Rows from block 7 of a small self-supervised audio encoder (BEST-RQ), named by matrix and row number. Each number is 500 + 25 x the weight over its row's rms, rounded and kept within 0 to 999. All counts start at 0. Numbers have three digits each.
Before each channel's rows are labels from the 100 clips, of 14976, where the channel reaches its highest value: "top examples" is what is common among them. Only what is clearly more common there than usual is listed. The data: chords played on synthesised instruments.
# conv: pointwise conv (model.blocks.7.conv.weight, 384x384x1), inputs 192-287

top examples: white noise
conv.330:514539512486432499462527471476543483492515489497514487520505505454486521485487514477519481505485511462545526486512514491510518504507500490504452486521532493452576519513558477529489527511515497503478467500478510499495493473534509485489521478475529481495483487489489486493449501469559508493

top examples: strummed; square lead
conv.347:480494498487466504502581493494484468530484486466530527504487469482508492518473476493550520514486500476497489464496538531495495469529494499503479508464444495509512442558476521472518498538484510520491518431492606484492486488493474546483525470499464503492485510499529512473502538519483519478

top examples: strummed; square lead
conv.260:503450475495478519465555465524517520515490503485523447495527482524496475481440500522520460497472431486511476505435560501512508494504528498499580485493528517479531495484526505496475493454536483501463487502559494500518545476506511506474538510499535480478475461577468484498479477486504490544

top examples: thin (high-pass); muffled (low-pass)
conv.135:480503506501535516543467499510494480487471469500496507518494499499516543538492516469458530521542488532472493480519469512499523507514513532493481508492506515519500511518476521538499544576481518511514486565459537531516454515490525550528525509485487489501553493467511505516550471543477511523

top examples: strummed; rumble
conv.60:521536495486500497486494489502498476508492413465523493500521453499509513502519489491499521480484491523476485477491475525515496471488487497506433474491500507486505440507491471481500476499482489482522498471502540499567510455491509505514480453466482496520505488483496472499500570513511525514

top examples: quiet level; thin (high-pass)
conv.295:540511462519527524460461462508533518514521500488507489522502471491541520469508528490491497524505484516507495499500552466528509531453517509511518507541529509491502510530532497513489527523495508490494492553527508506531493507470491512523538456495503481530479473523500494509490501497516538517

top examples: muffled (low-pass); marimba-like
conv.282:508514442521531522485514462497490477513501475481498519503457482506499511504478511468499509590490462577487504443471492480516499519468487591481491542482458511504509486480474514500486541523509518432478503518479498497518464499500508511542515488469498509507514496459521527528524453498461526520

top examples: white noise
conv.359:509500509497478480470472518503544516464487503498529499484528498487468491496495514472507485497508517532493535494501532502464467507481489485498507471534501492474493542467492452502509502497541522512474466497474407525462503483497489480462497504481508490467484511476491514506488436493483450506

top examples: strummed
conv.147:539529505512509490483575516487504459477493520514592546498509516496504510494472487490479529499470561512474495528526493530507487517476505557484501500522510485493503514525525480515490475488527515516535494467509552525535488448534525501516512505493509512474514523484510516514524519493493491561

top examples: quiet level; organ-like
conv.363:526520493510485494504517499508507489480478546493521479513479514472521484516503498490509493506487481475502505458527508504499514505491519490523487490499496481512527568482491525504484476482493509507487476521485449497498492520509498507496504535473505475498497493499464492493490514516511524517

top examples: muffled (low-pass)
conv.13:474456482469529482538488513492470449460427541496470487475491527532502488532485501477461482494495447497481466502493471464498483474532487507523489509491487518487470527496471490520479494539506479493478503519480528493488495497468519545490497524543496523461544486490507483520535450565465506517

top examples: quiet level
conv.161:498517487483510530499450497502508500478493483488527507531502542516518511514523541504463492538500496479488499506509473488512500489501486512510449540520497503488524498491553495531481534530510463450502489535480526488542499506492532496502472485528518523523515505507506473524520462529538540474

top examples: muffled (low-pass)
conv.117:496535491482513499512531475465546468506454464500485523502483476480486520555522552416513529505534449527540526456525489484491494513497494498507498492528422462489487484530489493536505568544512530479461479537472509476476490499485503544463500471479473482465491499468539536497506484535450529502

top examples: strummed; white noise
conv.358:504484521496467493489486485500545462525495509477536510491490496507496502500469504493499500507494468471494481555508519494490497464502497544482523469501527536466538545464524505528518495517520544503487471469497534523533509467500486495490520495470531480461517483512515501475487511492530495511

top examples: thin (high-pass)
conv.204:501524524499505475509474548529466500482526530468546507533474504495489522517498482505487509481485547533496503507495476524520521510523492501449480506494513493493511522483505467497504519514495491530546543502503473513496477484542497532521513572509485523511509503476522509520507512484514520522

top examples: thin (high-pass)
conv.18:497471507515549490526486529487368485512479520510504492482489502483512481503499450497480508486480527491439445509488435483522497486494505493478468521482512500532434519510504494450509475510469502501493518489523509491523471506514508482548472547544488519495522509500496450501518509511475516538

top examples: muffled (low-pass)
conv.55:505493515509486502478483466492517534486443497472474527504491486489495524518508504486514505523477432559460454509516524473473498471489464529497482506486467499496508510502500511491529513534520499509469493496520480552492457479460470539488535528473479510486514505505546533505512465545504515464

top examples: thin (high-pass)
conv.39:519513503519511494502523486462499523490530506449510527521473457429514503496506503521442487505492471497517473535489439475498472499459484508418550504553451479510516537461527490489499497525487497479496512493576513513542500448518474500479506530524530516506504551498524556521496460479499517484

top examples: thin (high-pass)
conv.3:537513504510502497517428485501494488508485491496484477508548483474492493512518471481435514505464507501501472489491431464501477454506500506505503512502472476506509550475513494498516483506505514506476510487504530529595478523489483502516498531505526507488527547478508513527520528549505506487

top examples: thin (high-pass); white noise
conv.21:523482535532511483531468556528481519496497480510498451481544524509496512510476453500439508504489522506477498516527482508493522481549548526502487485485546554539510505535507496448532482507484499566526483534464508535504491520536540518528531502496525492498526500471489481500503454487526450512

top examples: white noise
conv.288:479489493498562488532518513485456490512490488478499526506434518487514502503496511477485511500519460487485473511510500478515487521483515504494447502508492513498492441508529515499466519532481501480467500557518503506517452492510529541497487505535503517527516466500519482517484462514497536503

top examples: thin (high-pass)
conv.361:534488458532528574507445471489484489507494497528518487471551495514505483474512498485453524528482508512500502482505459515515525498492536539551450512464507524534499529492503518497504508491512520477477491502441538449518495501478549462531507484524500502504506517494504499526522510510484487506